A small multi-label image tagger, trained from scratch: activation swiglu, 13.3 epochs.
Rows from block 12, named by matrix and row number. Rows with one number belong to one attention dimension. Each number is 200 + 30 x the weight over its row's rms, rounded and kept within 0 to 999. All counts start at 0. After the name is the row's rms in percent of the matrix's.
# v: window attention query, key and value (stacked) (model.blocks.12.attn.qkv.weight, 768x256, the v third), inputs 104-155
# proj: window attention output (model.blocks.12.attn.proj.weight, 256x256, transposed), outputs 104-155
v.76,085,200,175,187,252,262,258,198,221,134,176,136,210,239,193,203,168,179,215,176,170,210,196,144,225,253,176,170,233,228,172,182,173,208,194,168,164,209,179,197,191,181,242,197,212,216,191,237,195,189,160,176,203
proj.76,089,183,227,233,204,180,211,183,169,200,254,220,205,156,176,193,178,217,209,226,197,184,180,217,213,224,177,176,178,170,263,194,197,211,264,148,193,219,226,201,220,188,212,183,175,215,186,194,170,213,181,246,160
v.77,091,217,200,217,214,197,243,170,207,248,124,140,194,181,170,200,199,134,208,153,228,217,207,231,200,186,216,209,214,258,170,228,227,194,174,253,187,197,202,221,164,268,237,170,157,198,192,193,260,236,186,240,206
proj.77,102,197,247,223,167,201,187,245,228,182,249,173,239,180,201,192,155,237,172,192,158,174,179,158,220,168,235,202,194,203,190,234,212,194,203,214,190,182,181,213,218,209,174,233,217,174,225,203,181,173,203,190,148
v.78,091,218,193,159,191,256,178,190,221,183,210,165,229,189,144,228,177,178,150,187,233,144,214,181,250,212,256,212,258,210,214,218,101,206,172,196,206,209,187,165,221,188,217,126,172,238,227,207,159,169,201,232,231
proj.78,099,219,207,206,273,146,210,217,152,203,161,229,207,200,227,180,242,221,233,206,212,248,180,177,141,201,234,159,163,236,212,227,267,165,273,203,241,182,135,216,181,133,179,186,194,227,214,189,144,212,194,157,178
v.79,087,186,201,232,224,190,223,223,170,197,223,225,235,187,206,237,162,231,173,199,189,270,209,192,223,217,195,224,169,181,199,155,249,193,189,149,249,209,196,177,178,192,248,161,160,191,208,194,229,156,195,214,230
proj.79,088,222,211,198,222,210,185,208,222,195,152,228,198,187,199,201,219,201,226,191,240,155,171,193,174,194,186,212,191,175,210,236,235,233,234,197,218,179,218,207,195,268,210,172,218,206,222,244,208,230,162,138,210
v.80,089,203,252,202,188,206,168,187,213,224,198,192,175,200,242,230,183,244,201,253,246,199,200,218,223,215,178,206,218,167,196,203,207,202,162,207,204,190,184,192,244,158,174,246,219,233,185,170,169,199,205,173,171
proj.80,091,144,123,207,189,257,195,171,207,184,231,209,244,269,218,198,200,203,198,210,176,229,205,202,185,220,160,181,163,246,170,230,209,211,186,185,208,187,190,152,187,203,192,143,210,239,218,259,166,202,213,241,187
v.81,092,250,241,235,188,179,200,239,222,238,196,206,231,228,184,195,192,162,107,191,155,203,229,197,182,201,140,167,176,172,210,215,250,213,195,212,143,226,197,226,174,225,251,219,166,189,165,174,197,230,252,142,204
proj.81,093,221,244,149,186,210,184,185,194,206,204,158,183,180,250,228,203,200,220,265,232,176,225,163,234,183,199,251,177,154,210,161,192,233,233,265,226,189,117,171,193,218,196,181,236,244,202,129,267,197,174,210,189
v.82,089,188,213,238,177,240,227,190,217,176,185,238,164,191,239,201,137,211,200,210,196,227,210,207,186,180,193,191,196,139,189,219,189,205,191,183,179,142,157,192,212,207,208,181,196,285,195,163,226,195,175,196,261
proj.82,099,188,162,205,210,193,203,152,173,194,181,202,172,207,145,209,247,208,157,196,163,239,142,222,206,209,225,195,253,206,230,193,167,184,175,230,194,205,206,191,106,195,233,193,261,188,196,294,185,181,258,180,145
v.83,108,142,169,180,268,199,169,204,223,209,230,209,206,178,152,159,181,200,217,202,231,175,194,176,229,232,201,220,209,220,183,195,181,211,206,197,133,204,193,187,222,182,211,242,234,192,249,206,211,210,172,135,192
proj.83,114,172,222,236,231,203,160,213,216,165,185,186,164,202,177,194,200,158,274,218,205,201,191,216,147,204,150,166,150,184,201,228,190,226,235,182,179,224,219,198,225,201,164,161,171,174,189,255,184,209,133,235,241
v.84,097,221,174,198,206,184,222,229,172,202,137,264,195,193,196,210,172,208,217,210,186,196,197,215,232,234,222,210,146,183,162,208,219,154,177,212,195,221,228,219,190,218,218,218,219,217,210,206,169,200,188,189,235
proj.84,099,236,166,222,220,180,175,161,178,167,221,216,225,147,173,231,237,249,222,143,205,148,205,204,213,199,231,240,209,194,201,251,213,256,225,212,169,168,216,203,179,161,184,202,237,165,192,184,166,217,197,179,154
v.85,089,172,167,151,191,183,204,219,195,192,201,179,250,166,162,215,218,172,255,207,158,247,225,188,200,192,167,186,183,224,225,170,237,168,210,180,245,202,136,209,178,275,222,196,169,203,187,175,225,189,204,215,198
proj.85,093,181,214,236,180,228,250,207,221,212,191,240,230,242,216,184,223,189,199,224,211,220,177,171,207,214,244,221,145,183,191,181,174,209,186,216,230,180,210,189,249,237,189,196,209,176,225,121,212,225,212,190,180
v.86,097,171,219,142,223,191,159,192,172,244,197,167,212,196,191,188,180,169,249,171,181,168,184,174,209,173,130,219,243,149,232,197,188,241,215,182,199,182,216,205,219,209,187,202,177,158,174,188,135,147,250,226,187
proj.86,104,206,257,242,205,225,182,218,234,157,227,203,159,240,226,199,151,168,201,257,197,233,186,225,193,190,181,206,173,203,200,204,146,146,198,161,190,230,250,196,168,189,150,222,129,225,168,190,140,216,222,199,184
v.87,100,169,190,249,233,208,179,224,187,220,207,218,195,179,185,182,203,200,216,112,186,219,211,166,223,176,244,220,205,241,187,177,158,174,196,175,195,240,218,189,217,254,221,195,211,269,197,191,215,172,230,179,194
proj.87,104,186,252,214,210,279,159,238,194,193,237,210,208,228,198,199,238,239,219,247,237,170,180,244,151,185,204,167,173,206,218,235,240,197,218,226,232,242,244,193,235,228,181,144,234,148,220,217,204,192,187,274,188
v.88,098,253,202,266,220,204,227,211,184,172,232,239,188,275,169,144,194,190,228,163,203,255,187,236,161,214,193,191,228,201,212,161,177,206,252,188,228,149,204,224,204,208,184,233,213,191,186,233,192,183,207,232,241
proj.88,099,177,258,262,192,246,239,256,186,242,238,161,233,156,200,224,229,238,194,240,198,189,178,219,177,174,224,207,233,196,202,192,206,197,200,199,130,195,225,182,176,277,172,186,166,169,198,184,205,180,177,194,202
v.89,095,208,194,158,158,198,187,221,261,204,201,233,275,228,188,197,245,209,189,251,215,187,198,243,165,207,195,196,208,231,162,237,182,188,157,199,204,181,189,153,263,188,247,219,178,180,153,199,174,179,220,235,224
proj.89,098,221,215,185,210,218,243,217,189,196,178,166,224,227,175,181,216,187,221,204,229,228,252,178,181,236,180,145,238,195,172,205,195,211,204,185,173,234,166,113,142,211,131,209,200,195,261,178,203,209,218,214,197
v.90,088,212,227,194,201,171,251,255,190,151,222,220,189,169,254,245,173,130,170,234,228,196,214,223,194,174,201,163,213,223,161,212,225,244,200,227,194,186,215,214,183,144,163,193,185,246,202,137,204,253,172,194,189
proj.90,099,110,179,233,166,194,186,165,217,213,185,178,224,183,224,184,187,206,209,98,183,240,163,172,229,230,141,206,250,198,180,211,195,210,211,203,191,146,202,215,179,202,207,158,201,233,156,199,198,186,170,211,208
v.91,080,177,210,198,238,205,189,206,121,192,223,260,245,182,180,151,169,229,157,215,159,221,199,203,174,226,241,241,175,192,182,182,185,177,189,178,203,166,213,213,141,192,207,165,183,179,171,217,239,159,159,198,197
proj.91,085,229,179,173,209,191,146,179,149,236,287,143,146,191,192,279,223,232,177,249,221,211,205,217,221,159,229,228,182,190,226,218,176,198,211,248,198,208,203,192,214,249,258,203,191,206,176,166,229,213,217,238,175
v.92,090,191,195,208,156,186,224,230,236,180,125,198,205,217,245,165,185,206,192,207,202,204,222,209,224,167,183,191,171,216,257,177,131,95,179,158,202,182,169,149,201,239,190,160,159,270,172,178,138,234,173,261,184
proj.92,096,178,210,231,205,231,233,252,208,222,210,205,235,199,202,194,200,216,200,228,207,213,178,183,233,203,151,182,219,236,187,217,209,216,197,264,201,216,211,197,230,211,161,206,210,187,146,211,206,242,262,170,187
v.93,094,187,117,169,219,226,191,188,204,209,180,157,258,198,278,234,201,202,166,264,155,219,221,199,204,173,187,193,252,240,189,194,222,206,187,222,227,185,196,195,246,215,207,176,177,216,157,218,139,150,204,240,202
proj.93,100,217,214,229,207,125,247,298,237,173,186,231,174,220,195,222,160,178,211,210,213,198,203,162,229,197,215,227,207,231,154,218,205,204,191,143,214,165,228,206,207,184,206,228,257,234,184,212,148,207,260,211,189
v.94,081,142,169,239,180,209,234,226,226,130,207,195,251,170,152,194,165,217,224,171,238,175,141,173,220,188,171,227,179,217,204,213,164,217,218,166,193,224,206,224,215,177,206,189,192,175,218,196,214,185,202,228,186
proj.94,086,214,174,194,229,178,156,180,202,209,218,200,191,142,209,152,232,156,163,211,184,224,288,215,187,202,191,215,216,212,253,202,194,184,203,199,232,153,188,207,201,224,190,201,162,199,171,212,207,225,193,166,221
v.95,084,197,214,179,165,192,203,232,212,235,188,226,170,242,182,170,194,224,199,245,245,246,208,218,219,189,143,232,225,195,197,222,139,230,193,123,183,185,155,179,226,176,164,180,191,206,172,216,208,193,216,194,147
proj.95,084,211,200,233,123,166,182,187,151,161,247,245,219,148,197,209,209,232,248,202,169,162,144,198,184,248,146,181,158,203,121,179,219,182,176,196,209,218,215,203,177,223,250,191,159,215,151,167,223,238,201,209,228
v.96,094,255,252,154,190,224,204,168,177,186,174,187,207,188,155,206,173,227,175,153,208,186,196,153,221,234,224,184,186,198,219,253,205,194,199,150,207,242,132,267,223,207,236,205,248,188,203,186,177,175,249,235,178
proj.96,098,224,190,201,187,202,179,150,205,207,160,224,213,227,186,213,172,217,234,244,194,153,200,214,182,187,161,241,195,213,176,164,189,201,184,213,180,186,190,231,173,233,214,202,229,233,195,183,248,188,242,234,243
v.97,094,200,192,202,212,191,224,184,249,196,231,198,189,268,198,211,196,168,241,195,194,158,212,212,190,222,179,232,177,192,238,156,194,222,221,199,251,195,228,195,268,222,142,227,219,128,199,198,217,198,244,218,214
proj.97,102,220,173,157,160,170,229,240,212,202,194,223,217,203,164,170,224,159,214,268,212,227,242,151,177,188,230,221,233,202,165,167,198,233,210,154,198,213,167,198,164,199,164,209,212,193,250,207,208,216,204,224,255
v.98,093,229,228,175,248,210,204,194,187,217,145,192,219,173,195,198,223,190,218,252,246,200,193,219,142,209,221,161,249,163,208,175,206,204,204,214,140,183,199,250,189,165,277,188,199,201,182,229,170,189,193,172,146
proj.98,096,218,188,158,194,175,229,194,195,173,158,184,225,197,148,193,182,253,224,215,199,185,265,183,214,205,254,157,179,242,194,187,186,211,206,234,192,167,199,174,210,163,221,212,230,222,180,136,184,178,215,247,190
v.99,094,173,227,190,202,234,144,198,201,222,243,177,189,179,184,215,205,174,185,217,162,152,218,216,173,125,218,206,211,235,205,209,142,201,226,139,184,213,193,178,207,187,142,194,219,172,146,202,177,205,125,196,205
proj.99,099,212,168,160,270,209,208,208,187,199,203,194,209,240,205,207,179,192,220,258,178,153,154,259,216,237,228,163,233,176,205,169,215,172,164,221,193,188,183,199,244,218,178,199,203,170,251,174,162,183,222,252,195
v.100,108,207,176,211,226,212,140,223,135,178,202,178,241,203,202,185,171,157,212,217,186,183,201,176,166,165,242,181,201,253,117,175,177,269,210,251,208,206,254,181,173,250,209,252,172,189,169,164,244,179,156,249,178
proj.100,108,172,201,234,210,228,193,239,275,197,188,178,212,239,236,231,233,163,189,240,254,198,199,293,207,161,231,126,219,195,203,215,210,207,185,182,193,201,208,189,277,182,179,190,225,171,252,201,195,210,161,233,227
v.101,098,187,146,273,220,240,228,182,241,205,187,244,188,195,188,230,174,253,159,178,194,164,183,227,183,203,226,211,213,171,185,233,184,190,136,192,185,214,253,174,142,198,166,150,170,220,179,186,214,198,181,204,241
proj.101,101,211,197,150,174,174,209,213,175,242,165,212,170,217,172,213,208,186,193,240,225,237,189,187,191,223,231,245,162,206,195,186,273,202,290,210,209,225,199,193,229,181,181,231,235,126,254,168,197,202,175,213,200
v.102,093,240,216,190,143,190,227,232,185,189,218,219,193,192,233,234,196,201,219,225,168,195,209,206,228,185,209,184,174,182,203,167,197,203,241,198,211,181,216,242,214,229,212,178,193,244,210,209,237,153,152,208,192
proj.102,091,233,267,201,200,195,230,195,191,142,236,174,257,182,199,243,237,237,215,178,244,161,182,242,208,203,248,229,214,201,209,201,184,231,154,197,209,146,212,174,154,231,200,194,258,160,146,199,184,173,175,138,186
v.103,092,276,209,242,210,206,178,181,217,207,211,156,172,233,198,174,190,212,220,218,195,186,219,185,215,211,179,184,165,154,249,214,239,225,239,204,186,166,249,230,207,184,217,147,242,213,180,184,205,110,192,161,196
proj.103,108,234,189,126,177,160,204,217,177,170,213,226,201,165,183,208,217,208,202,190,189,217,194,164,199,231,248,226,233,189,172,244,239,160,207,238,246,154,116,166,173,204,194,199,293,170,191,252,230,226,197,228,268
v.104,099,221,207,193,181,215,172,217,150,206,230,199,188,228,211,185,234,176,237,215,213,165,188,204,212,204,220,234,239,132,194,180,210,202,233,198,217,178,236,176,212,236,162,193,194,232,224,214,241,166,166,215,212
proj.104,098,200,161,186,188,177,151,193,195,211,194,207,209,238,175,184,209,201,215,242,181,260,179,250,248,147,194,138,243,235,223,275,194,212,189,176,225,122,171,203,227,235,222,156,145,227,209,166,225,168,193,233,154
v.105,086,220,184,191,232,226,184,143,228,235,142,174,233,227,217,233,209,221,271,203,164,240,205,218,179,214,156,237,186,217,210,166,174,122,194,198,212,177,184,193,189,205,159,187,218,197,200,250,195,190,232,185,271
proj.105,091,207,159,236,199,180,255,211,176,174,228,210,127,199,187,179,208,246,173,175,211,270,258,141,193,211,283,209,220,204,179,224,185,264,211,209,226,207,217,158,189,188,193,192,204,168,174,229,197,183,209,154,222